A small masked spectrogram model, trained from scratch.
Data: trained on single English command words and digits, spoken by a formant synthesiser in many voices, 78125 training examples, 19.7 epochs.
Rows from block 3 of a small masked spectrogram model, named by matrix and row number. Rows with one number within an expert belong to one neuron, the router's apart. Each number is 50 + 15 x the weight over its row's rms, rounded and kept within 0 to 99. All counts start at 0.
Before each expert's rows are labels from the 100 clips, of 14976, where the router gives the expert most weight on average: "peak in band" is the frequency band that holds the peak. Only what is clearly more common there than usual is listed. The data: single English command words and digits, spoken by a formant synthesiser in many voices. In brackets: how many of the 100.
# router: router (model.blocks.3.mlp.router.weight, 8x384, trained with AdamW), inputs 192-255
# up: expert up (model.blocks.3.mlp.up, 8x96x384), inputs 192-255
# down: expert down (model.blocks.3.mlp.down, 8x384x96, transposed), outputs 192-255

# expert 3
peak in band: 0 to 250 Hz (100)
router.3:56 56 78 64 50 49 56 74 50 42 54 91 57 41 36 39 52 74 65 57 55 35 69 24 28 45 53 38 30 43 39 58 20 46 62 54 29 58 30 64 52 52 50 63 49 49 45 48 28 44 57 52 45 63 46 34 55 50 17 58 54 46 50 60
up.0:21 81 77 67 38 45 76 64 33 51 72 49 74 53 42 47 36 15 58 55 12 71 46 61 46 57 08 26 37 49 58 47 26 44 55 53 42 81 44 48 56 69 44 50 48 45 69 26 37 61 82 54 61 66 56 75 32 57 47 60 56 24 61 54
down.0:29 66 60 22 51 34 70 32 42 48 38 57 39 39 51 49 42 31 45 53 51 42 19 75 72 33 80 47 40 79 55 41 63 40 48 67 52 47 92 56 38 40 57 50 59 63 62 84 44 34 42 56 37 63 41 50 31 45 50 38 49 57 60 68
up.1:41 33 37 28 42 51 64 56 37 52 64 60 59 55 44 41 70 09 37 33 52 09 24 55 62 63 32 52 42 40 61 35 44 59 54 55 43 91 56 33 51 63 44 74 48 45 66 63 42 53 87 85 45 69 38 29 62 25 37 56 60 29 35 45
down.1:40 20 58 59 59 43 37 42 66 40 42 58 67 56 61 52 59 53 33 38 67 61 45 59 43 55 48 66 39 53 22 50 81 63 30 35 38 30 46 40 43 57 25 39 60 57 44 55 67 54 60 43 51 52 27 41 39 42 32 37 79 54 70 21
up.2:46 60 48 57 52 57 48 30 41 28 49 18 57 57 58 47 78 38 60 52 42 65 55 60 65 61 55 49 62 81 59 39 69 36 33 48 39 38 53 93 38 56 30 62 43 34 68 56 57 47 63 40 65 57 43 56 54 55 60 44 55 88 38 50
down.2:50 34 39 57 68 35 54 50 55 54 68 51 29 50 55 41 33 52 57 51 33 37 69 35 64 49 44 52 74 38 32 55 54 65 54 51 52 65 62 33 28 46 38 59 37 61 48 41 50 74 37 78 95 63 43 71 43 67 24 44 34 67 52 16
up.3:68 55 57 58 59 49 78 32 68 18 51 39 32 56 45 33 43 58 75 49 39 45 49 52 51 78 53 62 60 52 46 72 40 56 43 63 62 37 52 52 56 46 58 41 46 55 20 57 60 47 67 51 59 76 37 40 35 64 72 35 27 62 25 60
down.3:44 55 78 39 64 52 34 27 65 66 37 65 70 43 79 34 19 31 45 69 46 44 54 44 65 35 24 51 49 39 26 66 78 53 46 50 56 60 50 86 55 68 39 35 62 64 59 43 68 72 42 61 49 56 52 36 43 62 42 58 43 66 44 20
up.4:56 44 29 66 46 74 49 32 32 37 58 32 19 44 54 43 51 56 38 49 54 65 52 55 20 69 16 56 60 97 39 41 70 65 41 53 48 63 41 55 63 47 45 67 66 80 73 37 33 47 59 40 49 42 57 49 47 57 52 54 48 37 73 20
down.4:56 33 48 44 31 31 16 37 57 27 69 47 56 49 67 52 37 61 40 45 59 30 48 78 57 56 41 75 53 70 41 56 30 42 52 55 67 65 58 66 30 63 58 65 62 61 79 51 29 46 47 37 48 30 63 72 48 45 50 70 33 25 47 27
up.5:48 52 52 28 26 53 53 63 24 33 52 29 52 54 54 84 65 43 48 29 68 57 41 19 45 33 65 26 54 56 60 29 45 52 81 41 74 67 26 57 62 33 64 58 64 64 88 71 59 40 70 46 33 64 55 45 55 43 59 65 57 75 36 16
down.5:47 55 61 48 20 51 46 46 90 57 56 52 65 71 47 75 51 65 50 47 55 15 30 41 65 70 77 35 66 34 23 61 88 40 37 72 30 36 48 38 54 45 27 72 53 51 58 24 30 23 60 73 44 60 64 41 47 46 33 48 23 69 37 71
up.6:85 62 43 71 66 56 36 61 58 86 50 51 56 66 48 70 55 74 65 39 38 49 64 57 56 54 72 79 55 48 62 37 35 41 56 37 61 09 57 41 57 33 63 46 49 34 66 62 58 53 34 65 53 52 32 51 60 42 70 44 54 37 51 69
down.6:75 66 49 58 64 58 36 54 35 66 61 55 31 57 53 46 34 39 46 59 35 52 53 53 53 31 69 47 49 38 42 74 81 46 60 32 42 46 42 46 31 71 32 61 58 09 67 50 66 63 74 61 68 63 36 51 50 71 49 61 51 52 74 63
up.7:51 49 64 50 23 40 77 62 42 60 92 50 36 41 48 51 52 45 33 62 48 68 57 45 38 60 45 38 30 54 77 39 39 64 34 40 55 62 42 59 67 31 57 66 36 58 46 52 25 81 49 61 58 68 48 68 53 32 41 62 73 37 71 69
down.7:39 40 61 51 63 42 39 47 28 29 47 50 77 50 49 71 47 19 57 41 48 29 32 56 81 41 56 66 65 53 38 46 66 84 88 34 47 74 46 50 64 43 52 44 45 21 67 61 59 39 29 26 50 64 52 59 57 53 87 54 69 45 31 54
up.8:48 53 60 82 55 52 50 58 52 66 63 49 77 54 10 22 69 44 54 49 21 73 70 65 41 51 44 60 51 25 48 48 69 73 57 40 51 75 32 42 73 30 65 30 51 66 36 52 87 74 45 49 67 69 35 57 56 58 97 53 49 69 71 75
down.8:40 29 60 30 57 59 44 71 60 63 51 58 49 52 75 83 63 68 35 38 40 23 73 57 57 72 42 40 15 55 53 63 32 33 49 59 60 47 43 75 50 52 54 38 35 54 77 66 47 47 97 68 66 60 48 74 41 41 63 67 41 49 40 20
up.9:25 65 57 46 51 49 47 48 82 55 46 37 58 77 40 66 48 39 56 63 12 53 53 55 52 40 50 59 55 38 79 37 68 41 27 46 52 29 52 56 60 71 61 62 25 28 46 46 47 42 40 45 60 36 39 66 55 34 54 78 78 72 46 60
down.9:42 27 43 46 59 59 13 24 38 64 22 55 56 40 58 53 47 60 31 54 81 37 33 36 29 54 58 43 21 73 37 57 46 63 61 36 52 52 59 49 48 39 72 52 44 82 50 55 54 41 67 44 49 31 76 30 39 60 46 26 42 39 59 69
up.10:21 45 31 41 28 69 54 57 34 45 43 68 53 66 46 69 42 37 64 62 54 67 40 40 12 30 65 64 43 37 53 32 65 54 33 57 55 77 48 66 22 52 55 71 47 54 82 53 50 49 70 36 35 42 69 42 41 26 41 47 63 41 54 52
down.10:63 52 43 49 68 39 37 41 32 59 64 46 41 44 43 23 75 49 54 31 66 49 86 70 46 61 23 58 48 43 39 34 57 55 55 40 60 66 54 45 59 53 26 80 29 50 51 42 47 45 64 38 59 57 45 45 57 59 55 35 33 81 78 23
up.11:50 43 57 10 26 79 39 38 21 38 61 28 44 76 50 42 78 48 41 59 50 62 52 56 43 57 89 11 39 60 60 48 71 45 31 58 43 57 48 30 77 46 63 28 69 71 46 33 38 51 47 47 44 60 38 78 54 57 35 60 49 56 34 75
down.11:60 59 23 70 60 48 68 74 57 37 46 78 37 54 73 77 31 61 57 29 67 53 59 63 24 56 65 33 56 55 65 39 30 74 40 60 47 53 49 41 48 51 30 67 49 40 54 52 53 39 78 45 60 62 37 64 37 45 62 50 25 44 66 44

# expert 5
peak in band: 4000 to 8000 Hz (100)
router.5:36 31 48 41 59 66 50 64 24 51 50 77 55 37 44 51 51 43 44 52 37 51 47 43 45 35 70 52 40 38 64 45 57 54 55 39 48 57 40 72 60 36 67 39 52 44 47 40 51 71 55 37 50 57 78 63 07 19 61 49 44 46 51 45
up.0:47 60 36 66 64 63 62 69 65 55 41 75 36 48 49 21 68 48 45 52 54 62 46 34 52 59 79 38 46 38 40 56 70 67 41 39 29 33 32 59 74 41 34 49 58 51 72 41 67 54 40 60 76 32 40 41 42 53 68 40 65 70 38 88
down.0:24 70 69 61 59 34 46 35 49 33 35 26 30 42 72 65 52 39 60 42 49 37 32 84 48 33 25 94 72 55 31 34 58 61 74 59 60 53 80 67 31 45 40 38 50 45 44 72 40 42 58 62 60 56 82 57 63 32 59 58 59 26 61 47
up.1:52 35 31 54 31 62 50 61 51 46 54 63 28 71 60 55 45 61 27 52 50 37 42 62 48 63 76 44 33 63 13 39 64 20 00 45 37 56 46 66 60 18 06 51 61 50 76 58 33 73 51 48 60 32 60 54 60 58 81 40 52 22 73 58
down.1:66 68 52 60 42 64 88 36 67 47 65 25 54 66 30 44 63 45 44 57 64 77 57 54 46 41 35 64 56 47 41 61 28 40 59 42 59 49 55 33 42 53 51 36 57 55 39 39 48 76 56 39 64 41 50 51 30 40 44 51 45 46 30 23
up.2:47 41 65 47 17 31 40 59 63 44 83 59 52 45 45 56 40 49 35 45 45 66 59 50 28 43 36 43 49 70 76 54 65 49 74 44 55 61 60 64 40 25 42 53 58 86 66 66 61 53 64 40 68 58 38 54 42 47 83 56 68 47 61 73
down.2:45 47 61 67 85 54 77 39 42 49 56 58 38 39 31 56 68 42 36 66 33 33 47 71 86 35 31 65 29 26 52 51 28 54 51 49 44 35 43 42 73 64 65 35 49 32 67 24 37 66 55 50 41 27 56 59 31 29 35 55 63 48 27 45
up.3:70 45 46 75 53 55 41 38 28 69 51 49 59 33 52 45 60 60 56 35 29 46 46 63 41 70 64 36 58 41 48 46 58 57 26 41 46 33 45 38 83 26 93 31 55 34 63 73 32 60 43 56 78 38 39 49 44 44 47 53 37 34 48 37
down.3:62 50 30 51 27 35 29 45 81 54 62 52 54 66 40 53 40 58 71 60 60 45 34 33 48 19 47 52 59 89 58 52 41 23 67 39 63 31 58 64 46 24 53 56 61 66 35 34 56 55 51 24 55 49 45 50 59 48 56 37 60 53 73 39
up.4:28 67 67 59 34 47 32 75 53 39 42 63 54 50 39 43 59 61 50 26 41 61 56 39 44 63 50 63 48 43 89 66 51 66 27 62 54 80 49 48 85 35 56 70 75 59 62 38 53 71 64 55 44 74 58 67 67 19 75 72 57 42 51 53
down.4:63 41 44 39 25 28 64 53 70 41 33 37 63 60 60 55 64 62 72 62 53 25 37 76 58 56 68 51 48 66 54 37 15 30 47 38 63 90 54 29 53 40 55 37 50 50 38 25 22 52 18 55 60 63 29 39 48 36 48 57 67 52 59 67
up.5:54 54 31 58 56 88 63 70 68 60 63 44 54 48 52 35 52 42 41 63 36 74 59 40 69 65 59 48 57 77 70 75 41 17 16 44 55 43 56 69 53 55 09 98 49 50 44 58 75 39 45 54 52 36 42 26 15 63 38 52 70 64 45 27
down.5:52 41 42 33 42 76 50 28 39 79 43 59 31 49 74 32 22 60 33 59 45 49 81 48 66 47 59 46 55 53 31 76 47 43 30 42 48 58 64 69 50 54 27 51 36 68 66 28 83 30 39 54 67 31 40 41 17 63 68 31 59 32 47 41
up.6:82 51 67 35 47 52 42 36 46 47 58 24 46 65 39 79 67 42 49 38 61 55 50 55 64 35 54 39 36 66 82 57 38 73 70 56 68 42 50 73 53 65 68 51 17 86 53 50 85 43 45 59 57 33 31 53 48 28 58 59 52 64 48 32
down.6:52 56 53 34 44 29 38 54 63 54 40 31 36 54 65 65 56 68 51 75 46 30 57 43 44 67 63 45 40 57 38 65 45 59 31 91 38 29 41 50 52 55 35 61 67 47 73 57 47 50 56 78 70 60 73 39 60 61 62 39 64 50 49 47
up.7:49 47 66 67 72 47 52 74 39 38 54 37 36 43 60 53 60 48 45 73 53 71 65 59 65 48 59 48 42 59 78 46 75 34 49 42 45 20 52 48 58 23 82 47 39 58 35 32 30 57 68 42 40 50 32 69 54 34 43 43 58 33 49 33
down.7:57 51 60 32 61 57 62 39 41 49 72 64 37 60 47 45 46 22 68 43 59 26 63 46 65 42 35 44 51 49 25 63 42 58 35 46 58 65 60 52 43 60 51 35 47 50 62 60 57 72 49 44 67 48 73 54 44 50 43 64 72 68 56 36
up.8:44 65 42 50 80 42 33 60 46 50 40 16 44 55 43 32 59 28 52 53 69 61 62 68 12 22 42 59 41 41 67 49 53 79 67 51 63 61 55 38 15 57 43 56 26 18 46 41 39 54 63 34 30 57 56 44 41 38 48 47 31 65 28 30
down.8:67 32 41 45 68 83 43 83 07 62 56 18 52 45 63 46 26 63 58 58 40 67 52 38 51 74 40 39 11 72 28 56 39 47 26 57 36 71 42 20 47 47 60 59 65 64 78 29 38 74 73 87 51 51 75 31 85 61 61 73 68 36 73 48
up.9:59 31 64 56 61 59 55 54 67 44 76 76 60 50 74 73 78 56 46 48 50 45 36 42 48 53 62 69 22 61 76 55 21 55 47 32 49 49 52 22 53 13 38 59 43 70 31 37 44 49 45 44 58 54 49 28 27 42 37 42 45 37 61 39
down.9:73 80 14 59 40 72 54 46 79 45 74 34 38 56 39 49 51 58 48 47 50 35 47 48 52 63 56 47 30 28 45 50 51 57 34 33 47 51 22 63 83 52 73 32 50 37 50 37 12 81 51 70 55 59 62 63 65 51 53 74 60 42 45 27
up.10:41 57 51 58 50 46 31 50 75 51 39 72 32 44 57 49 45 74 73 51 45 49 99 31 53 22 11 50 44 23 71 69 63 58 58 61 31 48 58 66 45 57 37 57 70 41 29 44 32 43 69 50 55 69 56 59 54 40 66 64 64 56 66 61
down.10:54 41 48 37 63 46 73 50 30 42 59 58 61 43 43 70 38 39 69 51 57 61 13 61 59 67 74 60 59 45 74 43 57 62 30 38 29 29 56 57 69 47 49 61 51 51 52 42 85 61 42 52 44 34 46 55 48 64 86 53 54 55 42 51
up.11:43 34 48 66 61 43 63 49 36 51 83 44 36 37 43 48 51 41 48 53 34 55 64 52 37 40 46 60 46 56 79 64 55 63 34 34 43 55 28 72 64 40 63 47 41 50 44 81 61 57 54 61 77 53 37 66 39 44 59 36 39 49 40 36
down.11:36 36 39 49 70 51 09 43 62 51 33 53 42 52 42 80 68 42 25 47 80 30 38 54 88 35 42 54 25 47 40 41 60 51 51 39 19 57 36 42 32 44 50 66 45 46 58 68 18 48 30 44 34 31 35 34 41 53 38 51 58 41 62 58

# expert 1
peak in band: 500 to 1000 Hz (36)
router.1:66 55 49 36 26 55 37 71 81 66 44 62 60 52 53 42 43 25 57 61 48 26 37 49 61 28 32 47 74 37 31 47 40 53 55 48 33 71 30 35 32 65 57 39 31 75 51 52 21 41 46 49 43 50 55 46 52 51 40 50 67 60 38 41
up.0:87 58 53 36 33 71 42 51 69 66 39 39 48 45 20 69 62 64 56 62 21 66 77 44 66 74 65 65 56 60 71 52 34 42 53 57 57 68 69 66 47 27 47 41 36 59 28 58 74 43 59 42 35 24 32 56 53 32 68 40 52 35 60 44
down.0:62 58 46 23 60 45 49 74 29 62 36 56 32 57 60 36 41 23 39 61 47 41 52 42 35 51 43 35 19 42 49 54 64 50 40 39 54 56 56 53 67 57 45 62 76 44 51 19 38 57 35 51 42 74 34 39 71 66 42 62 56 56 32 61
up.1:52 39 41 55 54 42 63 28 10 35 59 10 69 44 50 55 56 40 46 34 44 56 50 67 54 55 27 66 55 47 43 67 72 38 44 55 55 42 41 24 57 59 59 39 56 60 66 66 74 42 43 73 46 37 40 26 33 68 64 49 35 56 55 42
down.1:34 42 17 45 62 46 66 47 61 47 70 41 64 46 67 61 60 48 45 58 52 73 59 66 40 53 53 34 78 54 42 53 58 25 39 30 84 46 32 47 54 44 53 53 41 31 25 55 68 25 58 49 38 53 32 45 56 32 98 22 40 77 41 80
up.2:58 52 33 39 48 60 47 48 64 32 57 66 71 63 57 21 55 36 46 64 37 52 33 61 68 28 43 59 62 57 58 32 41 42 63 70 30 52 47 50 56 24 49 63 67 53 41 46 65 12 44 50 46 63 52 48 68 56 52 53 74 63 63 33
down.2:63 60 65 75 30 68 39 63 54 72 53 47 40 37 41 66 37 67 57 42 45 36 51 28 71 60 70 49 50 47 53 89 45 27 48 69 54 45 43 66 24 42 60 39 47 31 66 45 74 79 44 55 50 42 76 39 74 43 53 36 19 71 51 66
up.3:35 38 37 32 46 43 54 25 26 43 56 62 55 73 74 59 54 40 31 37 21 34 40 46 57 52 51 39 41 39 74 64 41 54 34 56 22 62 38 34 58 81 14 45 35 79 70 74 66 46 61 61 50 69 56 31 50 64 50 52 39 36 49 49
down.3:79 46 49 41 48 41 47 51 48 44 75 33 32 25 60 83 63 62 29 21 38 38 75 28 39 61 34 46 50 47 62 46 52 55 30 55 80 40 52 52 33 33 51 75 66 48 52 11 35 62 35 73 36 23 71 48 63 38 59 53 39 60 67 36
up.4:55 59 39 79 47 35 40 39 68 55 44 86 35 48 27 11 59 52 71 42 61 51 58 32 24 59 24 48 48 30 43 51 54 58 45 41 69 52 36 75 62 66 61 70 79 46 66 62 40 18 34 38 69 38 68 73 38 48 73 77 72 43 48 44
down.4:19 42 22 71 53 48 58 37 39 41 58 57 41 55 54 61 63 32 28 37 60 39 63 33 46 38 58 62 36 67 61 46 52 43 25 43 61 62 43 62 42 39 51 60 47 63 52 53 51 24 26 21 58 41 41 72 16 55 65 33 24 49 68 62
up.5:93 53 40 53 50 36 19 47 63 40 42 54 47 42 28 64 34 54 82 65 68 52 61 30 46 43 28 49 75 33 59 40 41 51 50 47 26 66 49 41 54 55 34 61 44 63 39 41 46 36 32 58 40 59 50 41 51 34 51 50 26 66 53 65
down.5:56 49 42 68 48 68 62 34 39 23 33 36 65 59 51 55 35 66 30 46 71 47 61 38 48 33 35 30 79 37 36 68 67 65 32 56 52 59 46 49 60 61 51 45 55 32 39 48 17 61 46 57 57 64 24 53 18 28 21 72 36 76 61 43
up.6:48 33 80 47 52 33 30 57 52 28 51 39 29 52 41 50 43 60 52 57 28 65 61 35 55 48 49 17 38 57 58 63 26 59 58 39 38 62 37 64 39 61 75 46 50 42 51 62 69 40 33 50 58 34 87 27 55 28 68 42 49 53 39 40
down.6:35 64 52 48 49 33 56 47 78 54 69 61 64 64 63 63 71 51 28 66 64 69 41 42 28 48 76 31 85 45 64 14 50 51 58 45 43 57 51 34 71 28 43 20 32 28 49 88 47 72 48 51 42 59 30 23 57 47 15 38 36 23 60 66
up.7:27 47 42 51 67 45 66 38 64 36 52 45 38 16 45 41 56 49 60 54 64 32 45 62 70 67 44 52 35 52 38 46 43 17 60 34 70 44 42 42 69 51 49 46 58 65 51 40 48 39 63 31 56 63 37 45 39 59 89 41 56 74 53 58
down.7:62 50 51 68 45 37 55 23 62 36 46 33 50 47 43 40 67 72 74 47 12 40 54 35 56 73 43 60 49 49 49 64 37 49 76 35 64 50 70 65 57 33 28 37 56 52 72 71 41 43 38 73 70 45 55 75 39 33 86 40 45 54 58 49
up.8:41 81 63 54 28 56 65 53 73 84 35 50 62 48 44 38 26 37 71 54 56 54 63 52 58 54 35 30 62 55 51 36 41 68 66 43 72 20 51 06 66 45 65 49 29 47 15 68 71 64 53 78 48 39 51 34 68 48 60 23 39 26 58 66
down.8:30 66 55 46 41 57 29 48 51 36 67 41 65 10 40 50 44 36 46 57 71 55 51 42 75 51 54 25 79 88 54 34 34 73 28 62 43 46 41 66 42 45 37 42 59 53 30 75 08 45 59 22 44 57 36 53 48 44 41 27 56 57 46 55
up.9:50 31 38 45 74 38 45 62 43 34 79 38 63 65 57 63 61 48 80 27 44 67 60 52 39 35 29 38 58 33 29 42 82 71 50 46 49 54 38 45 23 39 29 44 29 38 45 44 56 41 35 34 62 36 99 87 53 34 46 21 09 48 46 55
down.9:44 37 49 42 37 44 46 32 61 52 20 57 49 47 58 24 56 59 58 57 22 35 54 45 77 57 97 65 23 80 55 70 65 65 60 56 74 64 57 62 46 24 68 46 34 48 67 80 51 70 50 37 60 51 61 63 55 72 45 60 59 65 50 55
up.10:30 75 72 36 37 24 67 54 34 30 25 63 67 51 56 28 58 37 69 47 73 32 24 66 38 40 16 47 59 36 68 31 49 60 53 53 56 65 49 49 49 39 46 78 42 37 67 50 17 68 85 58 63 70 54 25 50 41 47 66 57 41 42 55
down.10:52 30 51 41 42 41 45 55 65 31 52 77 58 82 27 55 26 47 45 38 65 51 54 66 40 77 51 69 64 55 41 69 54 50 43 65 27 53 50 68 25 43 35 57 54 48 48 46 29 31 61 53 68 71 51 67 45 39 64 60 71 45 46 30
up.11:73 58 49 45 44 34 51 53 28 51 56 50 76 54 28 53 60 40 71 61 32 83 50 74 48 58 32 34 99 31 48 45 40 52 68 38 08 82 67 55 44 53 59 51 59 58 64 59 47 46 43 50 32 43 33 51 56 55 31 35 46 52 84 46
down.11:43 59 54 60 75 59 34 63 42 56 51 25 45 85 24 38 61 55 39 39 45 63 50 76 52 51 69 48 45 54 53 42 32 54 57 48 36 46 74 38 84 44 46 39 57 49 35 28 88 39 32 52 51 39 52 53 41 46 25 36 45 38 50 87

# expert 2
peak in band: 250 to 500 Hz (88)
router.2:64 59 32 48 56 01 55 75 56 55 67 15 54 56 66 62 51 72 59 15 31 64 40 50 58 74 48 40 66 43 69 57 21 34 56 57 36 27 57 51 38 58 62 49 46 36 37 47 48 43 48 60 76 42 21 49 69 55 45 69 60 50 59 47
up.0:59 51 56 68 79 56 61 37 36 38 71 43 59 35 64 48 59 54 37 47 57 37 44 62 26 27 42 65 54 41 97 72 09 67 48 38 58 24 37 47 66 39 44 66 54 17 49 61 55 52 49 58 45 38 18 30 40 28 43 62 36 29 48 35
down.0:63 48 48 78 53 46 47 50 55 70 52 50 39 24 60 60 61 66 41 49 66 50 68 61 36 57 27 50 56 49 22 24 54 53 51 72 58 39 58 55 12 55 47 62 31 48 51 54 34 45 40 57 60 37 48 61 27 63 54 35 32 69 25 69
up.1:36 47 63 76 45 56 57 26 71 67 50 51 34 31 52 34 24 47 51 42 34 29 14 47 41 54 26 35 56 33 49 49 70 57 19 52 53 62 56 40 44 40 65 38 69 79 63 91 64 47 58 52 49 62 37 58 38 62 51 24 80 71 57 29
down.1:26 46 75 33 49 45 67 33 49 39 23 47 61 87 59 56 41 59 57 55 60 63 42 15 79 32 72 34 32 20 51 60 44 53 93 44 48 29 47 68 63 63 29 42 27 44 28 46 63 63 51 57 51 51 64 55 69 27 62 65 38 38 46 50
up.2:41 60 26 61 43 63 58 32 35 55 36 54 54 30 58 32 23 30 47 44 62 42 56 67 46 50 64 51 39 58 64 68 38 53 37 29 35 33 50 52 63 58 68 56 41 58 84 29 49 64 26 48 76 15 58 68 61 44 39 50 42 21 63 50
down.2:50 44 27 36 40 47 53 59 43 41 47 60 34 69 75 53 68 32 46 48 41 60 44 56 57 43 79 52 62 44 47 43 74 38 41 40 55 66 73 60 62 20 36 26 68 84 34 59 43 35 24 51 00 54 43 51 23 63 66 24 40 38 75 66
up.3:42 44 45 25 51 66 54 50 31 42 46 51 32 48 31 70 67 36 38 46 34 57 23 59 51 79 45 79 58 77 40 63 52 52 74 61 85 72 48 28 55 24 67 42 40 35 89 56 35 69 48 69 54 49 64 55 57 58 52 32 68 58 41 76
down.3:56 57 66 19 84 37 75 53 72 69 33 52 33 54 69 35 43 50 41 32 39 41 46 40 77 47 73 17 47 43 70 69 26 42 60 39 54 20 45 61 74 56 43 72 46 63 37 51 19 32 44 39 63 50 55 65 46 56 63 48 36 45 31 63
up.4:48 32 42 60 52 53 76 84 48 57 56 57 39 31 54 46 48 36 37 41 75 52 29 33 35 60 64 54 61 72 31 76 56 55 82 54 60 43 47 65 36 31 54 53 69 51 68 52 53 57 32 48 50 36 48 67 48 45 48 34 61 21 40 44
down.4:25 64 76 45 60 49 21 63 49 91 52 82 58 34 51 60 48 68 44 67 56 37 33 50 44 64 47 52 44 69 41 66 58 30 63 32 37 68 68 43 41 30 53 34 27 55 57 47 37 59 58 40 45 40 45 34 76 40 46 37 54 36 83 42
up.5:29 75 55 52 56 44 69 23 61 19 42 40 45 47 55 26 90 32 29 58 47 40 63 20 42 63 56 39 51 46 59 39 77 43 48 56 36 48 51 56 68 41 77 68 27 41 76 30 40 45 65 23 28 39 04 37 60 32 55 44 89 69 72 48
down.5:36 44 62 65 89 38 27 45 41 30 53 83 85 33 48 63 50 50 62 42 47 14 58 51 32 36 35 56 60 39 22 47 49 84 78 44 68 11 21 56 39 47 38 60 41 38 33 55 26 38 13 78 67 26 65 42 53 53 22 34 55 31 76 47
up.6:31 65 46 75 53 45 77 65 68 80 39 50 65 43 27 56 38 72 56 78 64 40 27 45 62 32 77 53 52 28 63 37 23 39 49 73 53 46 61 43 42 44 68 48 41 51 50 37 54 47 47 32 30 35 38 23 42 63 70 34 41 30 38 60
down.6:75 59 46 47 30 46 59 60 46 31 55 51 18 76 55 55 54 36 50 20 63 46 66 65 48 74 60 66 42 64 40 35 60 54 48 16 63 38 68 47 25 38 56 52 42 39 52 69 49 27 53 42 56 73 37 77 49 38 20 69 43 53 59 59
up.7:47 44 74 54 38 63 57 52 35 50 48 52 62 31 52 30 59 74 46 76 50 45 77 35 74 35 56 60 36 48 83 45 47 50 67 33 71 52 67 49 53 41 68 35 46 65 60 84 72 36 44 78 42 68 90 50 43 43 45 54 13 40 59 63
down.7:80 42 72 41 78 72 39 55 37 67 59 21 63 34 61 41 66 37 24 82 43 55 57 36 57 40 64 29 26 59 46 68 61 35 55 53 48 80 65 29 50 62 33 40 50 64 51 27 67 79 73 63 43 72 42 39 40 66 45 52 31 59 69 53
up.8:46 54 30 42 57 55 66 56 51 53 55 72 75 59 31 53 62 37 34 61 41 74 59 39 18 27 66 66 72 36 67 69 48 43 51 50 46 55 52 39 61 60 37 27 43 59 59 31 64 33 60 39 64 56 84 41 76 35 70 39 48 38 47 59
down.8:36 49 65 60 34 47 45 36 44 04 56 46 43 31 65 83 68 72 62 45 64 41 57 53 38 58 20 55 70 38 49 54 56 58 36 40 39 44 61 62 66 38 65 55 49 47 27 79 49 47 38 45 39 29 34 54 68 42 59 66 78 50 60 50
up.9:42 56 47 58 40 53 75 57 84 61 55 69 52 66 44 52 55 39 44 35 53 54 57 62 58 59 38 31 52 57 56 25 30 38 47 43 49 42 57 20 58 58 49 26 62 66 75 75 40 38 41 61 56 70 30 43 72 29 50 47 58 16 69 48
down.9:42 65 46 40 58 58 32 36 43 62 60 68 68 55 60 67 46 72 55 46 48 40 46 68 32 34 62 51 73 58 39 20 46 61 75 73 51 28 62 41 60 64 43 51 44 43 69 67 16 44 48 63 60 43 78 73 49 71 86 67 69 45 44 52
up.10:48 67 40 44 35 71 27 57 46 84 56 45 55 43 59 58 63 57 74 45 30 50 43 92 40 43 49 71 70 61 58 46 27 51 19 44 22 30 58 49 56 36 70 37 71 24 45 68 50 40 47 32 14 54 52 57 34 40 28 46 44 42 31 67
down.10:74 68 68 61 45 58 35 52 35 48 52 57 30 58 66 60 53 65 26 42 45 64 46 45 59 74 45 41 26 81 44 64 50 30 65 25 62 47 65 33 41 48 78 48 19 54 76 61 34 61 19 66 66 41 38 43 35 54 43 25 57 43 73 51
up.11:32 59 39 55 54 37 65 54 58 46 48 57 60 75 62 71 67 62 54 64 55 54 22 34 42 42 50 47 43 30 60 45 43 34 34 37 40 55 54 47 68 51 46 43 43 38 63 43 64 33 35 47 69 19 65 32 48 45 78 42 39 50 57 50
down.11:46 59 72 60 42 30 31 82 48 63 39 35 52 46 40 37 16 36 54 40 50 58 47 57 62 79 42 51 68 53 31 48 29 77 51 47 32 66 60 77 38 56 27 48 55 72 31 83 41 36 62 39 21 28 48 55 62 65 43 54 55 53 44 78